Rows from block 2 of the denoiser of a small text-conditioned spectrogram diffusion model, named by matrix and row number. Rows with one number belong to one neuron. Each number is 128 + 32 x the weight over its row's rms, rounded and kept within 0 to 255. All counts start at 0. Numbers have three digits each.
After each neuron's rows are labels from the 100 clips, of 14848 (inputs lightly noised), where the neuron reaches its highest value: "responds to" is what is common among them. Only what is clearly more common there than usual is listed. The data: Morse code for random letters and digits, with fading, noise and interfering tones. In brackets: how many of the 100, against the usual share in percent.
# fc1: MLP up (model.blocks.2.mlp.fc1.weight, 384x192), inputs 48-95
# fc2: MLP down (model.blocks.2.mlp.fc2.weight, 192x384, transposed), outputs 48-95

fc1.268:091163079124116190138126156118109136085181154067123143130092094150165148163168117158148090100130139142167160086156163170090198107168128141153178
fc2.268:162168139095063133120139135201097140087139095088102143079145086068095160097082087122126141103127123089102121130094096082114129123106150158115104
responds to: speed: fast (64 vs 33.1); mains hum (44 vs 19.8)

fc1.231:111158126122180163120137087137129121124143091153122126091028142122109121076107091079089151081115122084105148189137130068179151142141152167037131
fc2.231:128109145162124102165114161096180187109148154134119136138180104064158127122153182141158163143157087087190053054071164055060130185159156122134129
responds to: tone: low (63 vs 33.3); speed: slow (62 vs 33.2)

fc1.297:124078110152121106103108154107166045107197148130085095123171147119131115083102098088132130130117137117132129116144095142133108141150102157108149
fc2.297:110134116115095115087130157031074112146090095153114133132158083157108075123100128139111135121141117076130109170087146088119116141080135069141072
responds to: mains hum (49 vs 19.8)

fc1.103:147163117188125097164101121177127191164131148111145150144075070124151084129136100096098146109125128168141114114078120089097156152167128113062117
fc2.103:141117161189137089149108081087093184108107150111136176146107128147159142153167127157109117130165096195118115086178100072105112141133067111168168
responds to: white noise (45 vs 20.1)

fc1.75:078158116146163160129122088118139156145133137109106118110128117123172169106137179121173114107175099131154097170108133156140125143171146093117147
fc2.75:108129130122112091141137143108085101087104102151144140141109066056155141120065094102096147134100110125070131123094064119149140134090149131098112
responds to: interfering tone (92 vs 30.4)

fc1.293:007063093091091132146067126086110105124108102115118138148120130141126113131126084149164122104150121173175161071134109094131130128144143091118193
fc2.293:001040139141138131126093082143094105106095100163095108091103123121095122125096168122109166092133141094132135131134129138091087111118149133139052
responds to: tone: high (85 vs 33.8); mains hum (40 vs 19.8)

fc1.40:100147125158145152137194091132133102108136124127089082183091177167113131122088071127118064071069107140152082148117111102138126132176125101122153
fc2.40:177126153145096145141100155085183148145195154122124087135146081109132067114162156174127161161158148105164140115166149146144181107191145121119103
responds to: tone: middle (67 vs 32.9); mains hum (54 vs 19.8)

fc1.321:255225200156148144140165125106143114112148192066138132151106160119154128142128120094158133117119130167139149141105111129131083107145129110120173
fc2.321:174154171181185130088131107094182105103112138118118133085130084120076172093106138084083121109141204148116072127121090133113095104064133090095128
responds to: tone: low (90 vs 33.3)

fc1.238:117144106087162134177104206134102090111130137132109130079108101132116219074105133145171087137111109089157091147202093103103114182059092151097154
fc2.238:175123184131146227155112094052114130114122143158111101112168175117121061092095151067189102120149085092134135092098127151102109156169120092077166
responds to: speed: slow (61 vs 33.2)

fc1.361:126159167159182144112172090152146199152129109164148150097094136121134154078086049052124168131048136113101126123118142098147100199124103143090106
fc2.361:159142115107153149161172072114133218137140149134139126108120138099123126086142128049109193130102144129150121119122168123194097172200115121158157
responds to: tone: low (72 vs 33.3)

fc1.119:110107144113076116124141081066118155148102144157137145147170095059175098122126130165074187158121096150085165120115175101119165091076171133157050
fc2.119:148146130177126155132100087139183170087130150136095142124195216132118060104074128080192142146102133101158135135155115152117157112160113158099157
responds to: the character "a" (32 vs 12.4)

fc1.376:169114173180110117158161127117097145167153121172155104134124137132177149105149151103094056126135152086108088080132098163129140162149114149120158
fc2.376:153095097139131125177136140120112093087130123163069107100178102113100123151085148115145132162053127103122155065186033110188168105156112072120111
responds to: thin (high-pass) (35 vs 12.1)

fc1.327:138185229218255168188152177112158054172140137122110182134118169142131125116165112122126137102150155128168128097122101129141093151153097128109141
fc2.327:230222167179128108098174128154108141041148119119109084120152144053167102131109159132159158145127210140083113119110115179131090111084183093128110
responds to: tone: low (79 vs 33.3)

fc1.146:091130140096121085140168062154147121196139140123162143136149098132075081143166117149085104054135148128146100121142127118162168115139104068153114
fc2.146:191114136094114132177123171111155156113104111143155120151144199070149146114060158129209128130185087127081149151120091161081053128128175186119138
responds to: rumble (43 vs 19.5)

fc1.279:144129127098133181131120192114078108130175106156083121104075128128188135177104131139108158104065145114148120151134139157096151179104163122090051
fc2.279:120047159120134099137095086124158096104158145117100126109145165173142158116133082097087049129108132164121126190155183123094109165146070093098165
responds to: clipping (25 vs 7.8)

fc1.324:146123135146093075152120123162177100097136201126136127138131128152164186144119141138091095080127145160113169142217128147097125119116097134158101
fc2.324:118168114120140094056071100148185154099120201146106119133161075125108050128111157072105131079131129083110081104118191142148130110075103055099125
responds to: speed: fast (67 vs 33.1)

fc1.73:204196189223196143165187147119143108124154150149161185090144139126150095158100155138087114125129135171175131185148132142128149133104153147109150
fc2.73:072046165186189130124157149149162102057132091117113102096134113081142047090116103126134144071188192098144130117116108188149110156108143164091073
responds to: quiet level (60 vs 28.4); thin (high-pass) (32 vs 12.1)

fc1.269:157062167116134157111101151108162115114063144111156150121148160106143126112082151123093137144160121152159160117063105161111097115140154052184134
fc2.269:154137142119197139168129089113155134144095099124139161128130135102128131079127120026119138089127099154118144140129111127091106178193166185108153
responds to: speed: slow (60 vs 33.2); mains hum (48 vs 19.8)

fc1.249:130187129134163155131120114149113165144114193100181136038131174141148105147113077163092135151132167130091119128079190102181089116128162138086132
fc2.249:102083113148128146127156209131130144124124073153095100106133078111164184166137132148103147099130095140128166130168094131138144127105158142170135
responds to: white noise (49 vs 20.1); thin (high-pass) (32 vs 12.1)

fc1.107:110141151144157176167091105115109124111102102198089089109109138098087170085081153124049086128162127087117113103087104104110129125132115101103100
fc2.107:144144160091121146149124124103150162120122100173088109131112172087131144162041130126153094151168107132067119091123067119121105112144106105170115
responds to: pink noise (48 vs 20.7)

fc1.25:130197196208138151163125134128169104132129103114106114135111171130113177137137103128174134098129134155169130115115077106129145116145090111138154
fc2.25:169237213177156146163135157153114144092107093133098107144087125166125144077155127134124158141133152149141155128149137095072128091124141104178137
responds to: tone: middle (99 vs 32.9); speed: slow (67 vs 33.2); mains hum (55 vs 19.8)

fc1.230:132136122174150146193119118096180083122137088104148109130105146094162130119137092118180116107083114151192145138164099110110168135140102131154136
fc2.230:181116181166203135117107157131141103184116116108120147102112110149119154144111136101096130151147094105161107095088134123126093112136124116135136
responds to: tone: middle (75 vs 32.9); mains hum (66 vs 19.8)

fc1.282:136091165123119144126110108170154130161085138126088110109132150021121069154170096135160099086067105131146120102159153164157140121158109167167188
fc2.282:080174137135082129147108152108137112190104093161125172128107159130091161084066159139142129121145200143090103124136115086051125135087176106130089
responds to: white noise (43 vs 20.1)

fc1.338:114144140177158155112131133148120139176187124146131105123075135117104091112088099167149156120135132093159111132118189087148130128109165169104117
fc2.338:128116136201133099085131187132116077123148088143123162153057181079107142072130143182130099088108072094095125145136136118099144140139105134091003
responds to: pink noise (45 vs 20.7); white noise (43 vs 20.1)

fc1.236:120136109154129096133163057082129174127119169157138142155150112114130121084089092115120087159143121121094078089112158155138099144132116145170134
fc2.236:120064179146161073091129112095162138128078161149177114121145079121132135137187140150123112075122099133120086079097147120105125115126139137132168
responds to: tone: high (62 vs 33.8)

fc1.87:124141143152155162152179127149144111142213133108115093122144134150134090164134135133175124191145158103160183172138149154175175128133152107173165
fc2.87:170131098199144186139125094103133089108086102103059150143115127081098140150065121124100131163114218079094106104102141077090075103130163083124087
responds to: tone: low (60 vs 33.3); mains hum (46 vs 19.8)

fc1.1:148184135116162163119174125098112074147199154114130171126128173049167120124105144136122131103113081167123057141111164152125119121126101144174141
fc2.1:136130145176163120149077133107143147142125105167131138165144123182109121122134131150222152148068043102105129120093111151118107131166157096124128
responds to: speed: slow (69 vs 33.2); tone: low (67 vs 33.3)

fc1.126:147144107140160173113119153173148173155092115075178100092084116119134083120132119078120098164063167100120136167147128055109077133100153120104168
fc2.126:084103112136163080177139166152135086173120133073199069111166112091166126129113121104148153135104182105099151126140157135155130101117142176158167
responds to: white noise (41 vs 20.1)

fc1.193:107172174148117122098044101126145161188146133094155150127115163127092152090138086142155138106123157143103098161075095129147163124167113128101160
fc2.193:102199146154157103169152157098107114139116123161113119107110129141129165121143162135105125111153095172130158102114187114057090113141148149192130
responds to: tone: middle (71 vs 32.9)

fc1.261:093141108117140153131075068113163193141203149130180140114128129085086052137107138088081105102127141152118105127138106105102159102094141097081137
fc2.261:134114162131168108143119140124114114124120126111122138134145204114160154118136167099171086122159085143160189164100142144137071205175120177179142
responds to: speed: slow (69 vs 33.2); mains hum (51 vs 19.8)

fc1.254:124122107142102142133121101087169195091165098155148155060156125106085136115172163141145097171130144121165177159114154093137128193144170164116138
fc2.254:100105173129118074100107085146060125133125152112202090157101142109138127085136132022132129144083088142119193163088101146126150182099139151154185
responds to: white noise (44 vs 20.1)

fc1.95:112084101081134052143094169085078080177088177155203104190088126144141154090144152117078170054117097158084138120143162123135115060123175106106153
fc2.95:210093142130134149126127062124159096131133153106000153122105135123120116164055167125180089119109129112181091171160107171170089178118114060067073
responds to: tone: high (61 vs 33.8)

fc1.145:132093158099171091092142169138138060103096140175115110134117108143175146113086127065094129120116125094161103209180131092062159150160083145121141
fc2.145:201151085173157100158176161129167179155154165162117132077171214119143117149108193136151135116120063095186147094128120138109124151097130163117182
responds to: speed: medium (67 vs 33.7); mains hum (60 vs 19.8)

fc1.245:202182172153126116145101161171155137157127134164142133154134120094159139136160114143173108086063151142142144186073161078109118118077138150129135
fc2.245:161162175165092141155126056166077139107136097158110106143066103147097103114068087099098126109148118096101095169107152116094103129113088079052182
responds to: thin (high-pass) (85 vs 12.1); white noise (56 vs 20.1)

fc1.379:091114145082067123161127128149063097108100116136152137088177189123091182120181161181175174098164126140130176148157156162137138118130116148122145
fc2.379:059073126200139140113124121090177166132132106118117156126045115087101157149113116113099129148063110113172110088168105124113134164095135137094114
responds to: tone: middle (63 vs 32.9); mains hum (51 vs 19.8)

fc1.226:103152104104073099164161150105124118108086151107133171093134132136126180156093176186136115132081153140197094066175145110083145092095152142119173
fc2.226:189105184162142067129092139183079139067088094080114091108187084080116077143123110143169125123143059153096165120148077158099160109141169108138163
responds to: mains hum (48 vs 19.8)

fc1.152:146118151177181122089187103125118243084148111169082102135071124107107152146069154125118156156132093129180131113100150103177167127104121142065095
fc2.152:133162057135146086162137051115094132073125103117127155126057130127112101102094117050095190092097109148147090151081111144145125130127148162085125
responds to: white noise (44 vs 20.1)

fc1.368:139127105141062121107176193077126094124137135144191161080143154205149117169122146101097119090140119207130153135163155173080160116169144113178114
fc2.368:168091149134098130129087099158089065120094132107095132149102144042112114114051069116171112115109124113122098136127117136147089134144124134109167
responds to: tone: high (63 vs 33.8); mains hum (42 vs 19.8)

fc1.288:121162101097126118116116143109159180134126132172129104100164127112175161088116111126084101116153133158086086100140122091188061098131112150136101
fc2.288:115146151104123083145118089127146079120121149079093123097096165176128066090121126134099121062124092137135142098156131171116160111139137084147151
responds to: speed: slow (64 vs 33.2); mains hum (54 vs 19.8)

fc1.294:151151111167095142106164106181134127098122156135170107198101106133134100128086057126103057131071097149200093150133139102095109202146107123128128
fc2.294:120122168183129128155100140078151165151187144127105127101087140179112104113082150146160106085147141124109171105109115127150171089167111099119139
responds to: tone: middle (65 vs 32.9)

fc1.164:128111181088136084171148139050096127164129143167105136091161183131107078050100117094092106136138063125083094133138103151159092089106132115131197
fc2.164:175158112072169125163137116141128141138120097145136168135087173127154113140141147157104111207149136202061157176135100162151057113126110146176145
responds to: interfering tone (96 vs 30.4); mains hum (41 vs 19.8)

fc1.317:136136102102172063157166119065122142058129094152088154157151119142104178159087123134139123161132128166126098093156162166077138127109088107114174
fc2.317:158104075113208103157095085096146109141118133128099127140082164147138090159124065100162123095142135120126111155119128127110128177144059133115092
responds to: mains hum (44 vs 19.8)

fc1.169:125116081112089127141176116150108144167143078167148114151113150158145152165130142136141070112093127189203129112129177140089193117100125113143132
fc2.169:125178089158122110119164119153069152078138110147188080077181093124140185149140131149133082136117125137123132103123129124099134130103114097121126
responds to: clipping (76 vs 7.8); mains hum (50 vs 19.8)

fc1.255:164198136148090145117171080173181150136130113174126128124146132168187180188178135132149174079141138141141103173103131166133136051102159141105131
fc2.255:125142196179170119132087218147087132126125070163149078111058159089116108100085144086082085118057139103118145087144163091140126127128131130112136
responds to: white noise (44 vs 20.1)

fc1.334:180058158100094145098099169095123102123107116160155120132093162091125165176105142134154148173136147142158087128147122080100168127135143091116154
fc2.334:104114159109107145207126102091157115137138113146092073151136162134088111114068128104189094117057111117152136156169150149112171120146074138096129
responds to: speed: slow (85 vs 33.2)